Rows from block 2 of the decoder of a small spectrogram autoencoder, named by matrix and row number. Rows with one number belong to one channel. Each number is 128 + 32 x the weight over its row's rms, rounded and kept within 0 to 255. All counts start at 0. Numbers have three digits each.
After each channel's rows are labels from the 100 clips, of 14976, where the channel reaches its highest value: "strongest on" is what is common among them; "band" is the frequency band that holds the peak. Only what is clearly more common there than usual is listed. The data: synthesised imitations of 52 everyday sounds, one a clip.
# convs0: first 3x3 conv (decoder.mid.2.convs.0.weight, 128x128x3x3, each kernel summed), inputs 0-127
# convs1: second 3x3 conv (decoder.mid.2.convs.1.weight, 128x128x3x3, transposed, each kernel summed), outputs 0-127

convs0.69:158096153120162160197129175114110137164119127177129077166125164083148073158069072163093130118143234130157111061140111125101064135105114091124079120156094133137106146101176111125156159108131100179084152143098116143132115137102160062162149154134143130101108074129112142113196082139112122137157049082077174152133095148163111086127085146095118114095105157088107134134134144105119147170118
convs1.69:116106124110119086140106105123112102109097161118183085126115148089084051184142132156173102129108072116078146140117167134095129131100036135111067104087089131125133083185100128151174098123158125116134183149130152173163139097114174120179069082133091109149164112155121132162102110124130196166103127135093103113141077140127139184168156066169093126204177107107094126108091103133087107114120
strongest on: signals
band: 250 to 500 Hz

convs0.15:098131109183179112129188143106131201107079109094124082114135107086123087096133149119134033118085146137133083127180117082079123117138152160152119103146164141129174188132165180132163182109142168172135160068094080127139127135104150094127133140061092141090106133102138130105106183084198182153155129135085156090139102130119147181122153160100114184115173136146118103175134120097130106180116
convs1.15:169152129113076099170173145129101147142097152130113134087114105097083159149162127085165093109133142097139176139177148193054123128106114106151108127097151147097184129133192167141134140083135147106115141162183139052138172125150125142119118140156076145091174176161153100152125105151147124137130149172105100091062050176130106073133083124125144189059112167090097100164125133139184175141141
strongest on: machines and effects; text has "car"
band: 0 to 250 Hz; 250 to 500 Hz

convs0.93:115090136121122134128148139082180202121195116128093123144090119100118062115152184102132198128210164144147064073091145119136155194165166126158148105090119126093093161121056122084154151153103175137176129148154120107121173143097092153123148101127106095120090091084082107079109076141157166141136126109128183097126140101128146116110122133148092131142086082151109124096102148097056116154075
convs1.93:143087107101177162087109092130147118114131117126107151156122166099183185158100143154111131120223143097145133158063068129101150103110163155208117076124156074161096121097122093104101170143154096172148123096094076087101179178146143122146122156141132109151111126128136103116108137146142156092102176042113134065123140133138156146142180122069139170146145104097104097128051138103062117151128
strongest on: household; coin spinning
band: 4000 to 8000 Hz

convs0.12:160117108106141121129065166129068155127088100150107104092097163162115115136070092142159131134124162106170123131183110133147131146071078136137178158105110069068114158103134102141127107169108191130129188211127138088144191191137077138131153108101172064086101089150142105141156064128111154176127127067147157160154135126117089130106113166128166132077132138068160165091107122156148081129113
convs1.12:108145082130096158129120107112168098079087093160145136129082167124121115162129142136136106140160130140071119141140184121130151153113171109056145085174045082108134070154141094194141137181102120125070145127088104144094128194111118155175078103093095122182168123141151158109085125212115153148171128130174125123128127118141164183046151110128125157144181202121124144130165133108159142110111
strongest on: clipping; text has "clipped"
band: 4000 to 8000 Hz

convs0.81:126156132065082111112161111144142119070143135166122160181126076140158086131090106158101150106191092102168134142111143123159079124116086168102158175166124168144135101116162175138067113064124117085111082131124182071083146143143102177146124096126113152131151098147108135133145114133109092103096168122123116153168183115104217116159149083127162127207061155096114138112174154174132063109138
convs1.81:171109053142108155111090105151124164133064091135092155036117115065144104090120116065101143192115088091146115141122131089105184123147076120168162132129087143125178121143057195069122143163101092098147128101144156169110177157129136164107115104097125111159160110181163140113159081096117113131142123095157127169079172157147090128127156097155154167127121131086159135099096162120109195145139
strongest on: animals; bird chirping
band: 1000 to 2000 Hz

convs0.43:103110084114067110137133161078097138120146149139178092116088178140153120130143110120150082122102084196135139132142110131081131148188071064086154100186109132167138146142153182254146146168121118127135145130100115116161132115103094106044110103094153120129125097148187098150095124134119139091174084084168166154103118112142163135110170113159140083135116156085115139182084153100141173110145
convs1.43:102138064151050128129154122129160087149173126136219097132134096143143095099130132117121108185112167139142168165094208148135134170141147070088091171211134145142158144110134164141093152165145109094148166085151107104070178119111102120114138062085086109117149165188139170142116104127148117103152123073150172098136116151098139094096163128103156065143138131087142122137157103068100119147166
strongest on: clipping; text has "clipped"
band: 250 to 500 Hz

convs0.103:182111119148127080101102101089121066085116078126137120108111134141094124091129133142136100193159158176077183118138130155145153145054182165149136104155185125069179121097162135150169140167129196152128134132106088169142158155117099137063138157197124095085130096113087120082147119141167172139166149156079167130133117132150138200116112143121132168168113079106118130134153055139090187153121
convs1.103:134065117107117126174176061061134129082100134071083110122120113171124069079116121097121122117133136178138126165182128147152138134181096183193138152158155138109146120111097102122126159083132174130173148157122095180108100089111073156076127106124130137159135166139140108099124085125125133191168084135125110072108090110114091113135118085126159157174172124045146113127162053142108074173139
strongest on: machines and effects; electric buzz
band: 4000 to 8000 Hz

convs0.6:146115048155128123124140124157090120124134159110123135191122118100118121085210164096104126140133189111165107163129106124107136142151094120169141151076132075131117109107179126160171139158125195139126193138113155106124083086131158107148107122147105107131105132115102134141096069148086128221145126143120120205130067159148119051096093144115111150089143155109118149143060162184129096208164
convs1.6:054155165158168124090133117161072124126149163116145126163137143146163169128103131152148202141111133155130093141180086127143130081087113192154119120124156135117163141156102133152092110140057080080113108100189200128115161170089085117109147118143201133128117111103184091110090152097136121114102125121104132119152122098144103117199094137047099076154137124147095143068206085164158115133127
strongest on: signals; phone ringing
band: 4000 to 8000 Hz

convs0.55:116148069113081162127157130144161095108183124142173130189074166101111135149132127179106173128153161128096158117143119154171146123115087132136128164175128140117144104128122094121094122062125241097134069171108141124087165100187131099125113131117130110115101142074120127118149106134129168152140052126152124089128201061116156199110121122149135125136106166107073163122138180163127116061067
convs1.55:148135089118072085115082105156102166135121155121085135086100070141111148128138125018115131177135142139108173145110073066150158148078124109121171126117113151097140164132112089177113204116111071179070176122116119106179136108126147090066107111087157125133096180132103176141128119159097097166165086137102099094155099097069114113108072103129116101068151131134139171133109103131162143168112
strongest on: mains hum
band: 2000 to 4000 Hz; 1000 to 2000 Hz

convs0.23:100101083143099113115139195117187095155150089165147089255101100126139081109118101178126111097125143160086121058122163103126090164107132142090158127138137127161148095119146137178164097122110109113167117174091166174078092115128106146188105091081138109167105126153070101157116116096092127115132177177098142174109115079120169140173078140167131146163128147119150140137117161175154124085151
convs1.23:143098101185113147111135191187125058102121147142128135113185091159137090114163144099135114132126155152114079103173197119139077144135154094138166141176159192151129158150134108151175128116104090134127134120129178135085120117090076120127144131094090142138148092123158100166121160096137167129089173156113064207206097073071118068167068140138129136166100142149129136178132176130130174127094
strongest on: animals; melody; music
band: 0 to 250 Hz; 250 to 500 Hz

convs0.79:122077092124171145108119126176164089110127191148125129121130136084111089117114097133119126103126143056112110176136089124110154139082139102131175086119157102166164133190151116081183151107173122164102121146094076165127123091104160126136093134159102169084161131097135168145143137135084132115140142078164189157124105143151085118078080171113121118054031142075120142095089180103153161183177
convs1.79:134196197125117137113101140137106169155097139142176164099133120082110102092170106163151129123157098116179153142102103149104143125082093064128141095127184087083105149095158132054094138159101142136155090142122157120137118139144135160105130124139135067097140181103174126150124145094110131108103106095172110125080167121137158110120121085176136021143138082188108150091071190122061065110127
strongest on: signals
band: 500 to 1000 Hz

convs0.11:156077108135098127134102122068148162173134091116121112102147148147135148110155114101133127098146098221143101077120119122133151158205144137110136163084114109142209124171123041136154139173147149132160094189120074174143110073103140136142111148138136117141126041139158174132089105110116122085163149148149129090122072121123178095140125171128110145101199102086080126073106086133132181134082
convs1.11:179134136137130149141067112093095166109148098117122146150148142138159097156201105161100093082089065188133111099107177116106200190165149087068116157135123138147111143084126116143115119148184139112153118136119055183133141064129101084158115131119129086130085119144129116220110123165101129089110123115184167135164103120158134169075107095142099123161147071075107140097155082123164090108107
strongest on: clipping; text has "clipped"
band: 2000 to 4000 Hz

convs0.18:121113093162152143119133152111093136162053112094142148087163180086177127129162255129155084179076108068088141134136128112118127145134161117108135124124126095159159149162162154116155131096151121119137125142172101127129129190178171091142136141122132108157096099128066130119110146105134105097121138124131103203113098129106077098132086132150123087106049131095116105080141148124117114154198
convs1.18:060144120091126102182112153079126205141114107160137192115132126087128140153173140100100104129134092130162154080120119128128124116159167089091143121105063089131067157103139143114083121126161146123193112206166084167117122143134139137138129123116132168146070086155137128121124113120074136122161123183109101031119157112134116158095174143121087137064059131120091091165071084073102125143112
strongest on: signals
band: 1000 to 2000 Hz

convs0.89:070096065157121116129093102154117090035103094103107108134118087124165089096119125143102170164161177063124131112148120143134184091106086188121164092146138124162131112107104100071138103123134146141162133130085132102152161101107165159130133108212109149123177104120139182131139059185120098113083044111113182116113171125167084155148144144137108145100096089163087116122095169094098162140117
convs1.89:130162161171142143142152158131174122068160145129135155176134122129077155171090114151133175141169161134154128142076089164111128053058092126098098121163156111168166175078089161097133129130118183135118133098071142079153147144147118065099125158123079124120158118098149101123177168177120091112152112169101082212148176150138122098155141214142180121158162129121170139103161168110106122113147
strongest on: clipping; text has "clipped"
band: 4000 to 8000 Hz

convs0.52:140098076149092162130186100135116121070135104111135110119117157164140111102112149130133127140099073104152099184088135109160126120181102140102227139108119095114129132090110072136082088139141171124132130090071160136110118199102164142205122123131091105070119124142176162109146152121091099186127088123095243098172121092123102176149160105143122140108148143163149165135117107146120118118050
convs1.52:113117089111072151151172121059153106056100144130154180132154156156127163061108149062096095121169072148123139103074106161126065081174123085091138145125095095143097126147126142135134139093133194111121137105092152100109119175120098089117136119157085076128118124181092129129093177088089130111172083140170131202147192135079124175151157164087137114087135141103173092113141103104117130113094
strongest on: signals
band: 250 to 500 Hz

convs0.13:142120083114211140126087129136117122161125140142102153151138160178132113069107131101102111106128129156119168165182049130144125134119150159141078159094109081119106114180107118047073118156153117106112083141094081066091100154101051134126121160036065126100156187108157082156121123102178091078144135115127151156097109134078088105111065169111116146115124132140109173129151140147138138118099
convs1.13:134115162162089098183167191154114080130119139115101124150127078138105124145179152106136215167074145099095141159109176153131137165130130127107120088094135121144166067144114119152104116145091094163165104130184122024105123120092113138203214108155173147152137140092147174111130121163069131127123183082075123145163106148113156115100142123080144149072178108110150132168140142105138125094139
strongest on: machines and effects; electric buzz
band: 1000 to 2000 Hz

convs0.70:119090110136068145114127123122171084203154126107120074100137122134098054135126135122103146147145115108124194173117171087105143185143103147062155151171126139157100100114154090146080080120079149082207145140101091094137148065124156160176123105102122091140109116139144132098097105168157182171151063108150151112148149087164122183139162103129113152075168122136142096106123120107159148095041
convs1.70:122178157136129116130099106095154117138225093114146121135187106152122131123154107132076144132107127173170124119106164133136116123103079112204137096163166107124144150195145139072070115146163090097191144049108111106138163108143142103149184102148074066114165120170091181132181168120155154156075091138083078151158177138149117130140111117104109109158135100138171117084177133167141135082160
strongest on: clipping; text has "clipped"; thunder
band: 0 to 250 Hz

convs0.80:130103147162169097110149128177119143069155123137134159112116076168126115104160119141167138155107078131133126125152166139160130120152151250120142135131140129065173163094113164142111147118182117098114148076118202172144103146131105069115122067130119105081089119152181103076117124203141073151096119111104120143165101073137123184178088109148123148120126098149110110063101092132066116120175
convs1.80:131124145134137142100114095118140189148150112081148143105113174091120142083079119102153138142115130147094098133148130167156139114146125184121178110134118129075101159131108098078173126118157134115083122118130164137135162152089140171074084115135132161036098148183139151117145068134173092111094118086126147135116168134161123139140080177062194249170103133170189105122137083140099069118141
strongest on: machines and effects; electric buzz
band: 250 to 500 Hz

convs0.92:076148124206145156147190124107146133171098116084163045101133145068128115126140135147102160170114217104133156094184140112169129119036095140118135134130137112121151100115149095090149136125143158141195153107109158185085167078134191076126112101117145102130166085146145096122095075098142139165170112137058131096122109128122130132137107099113115118100093114107115126155098228127153135137127
convs1.92:148165149137104110183179140153172142088122188151164109165131117079149112148163139112155048142160154116125131123204161137175072081100073089162200167115138134128151050130158085103129138092168135080010159139141132158163152091116104102103133115075150134097142152108103179160118123170130128145167119149098156131165179107097116119145126155155140121136117134117152158189142160146130145131103
strongest on: mains hum; music; melody
band: 250 to 500 Hz

convs0.33:059070129103088140113114145092129164144083144132166100126120210111133105116129116161130124120152111147155092106108083117097129164185143091065142063080107142145165076118239110161158130163116103160158130120159129175157189091114137104124106124179099123156084105171121132132135168094130118086073141143122112151174114217126167175155144141141116105166168146096120097139099130138082120082159
convs1.33:100133094116143140111154111141087182116070157143179095207225126140151137130097137134109091143120124108158137071099120162124166126213145151071149150175133127126149154089216102109152107143096126133128092141123105184130186140146119109130133104166142201131092102108122166116139164091126091113167143074134081174134166149147178174129156146095122124101027149092130136125095144109125132123149
strongest on: mains hum
band: 4000 to 8000 Hz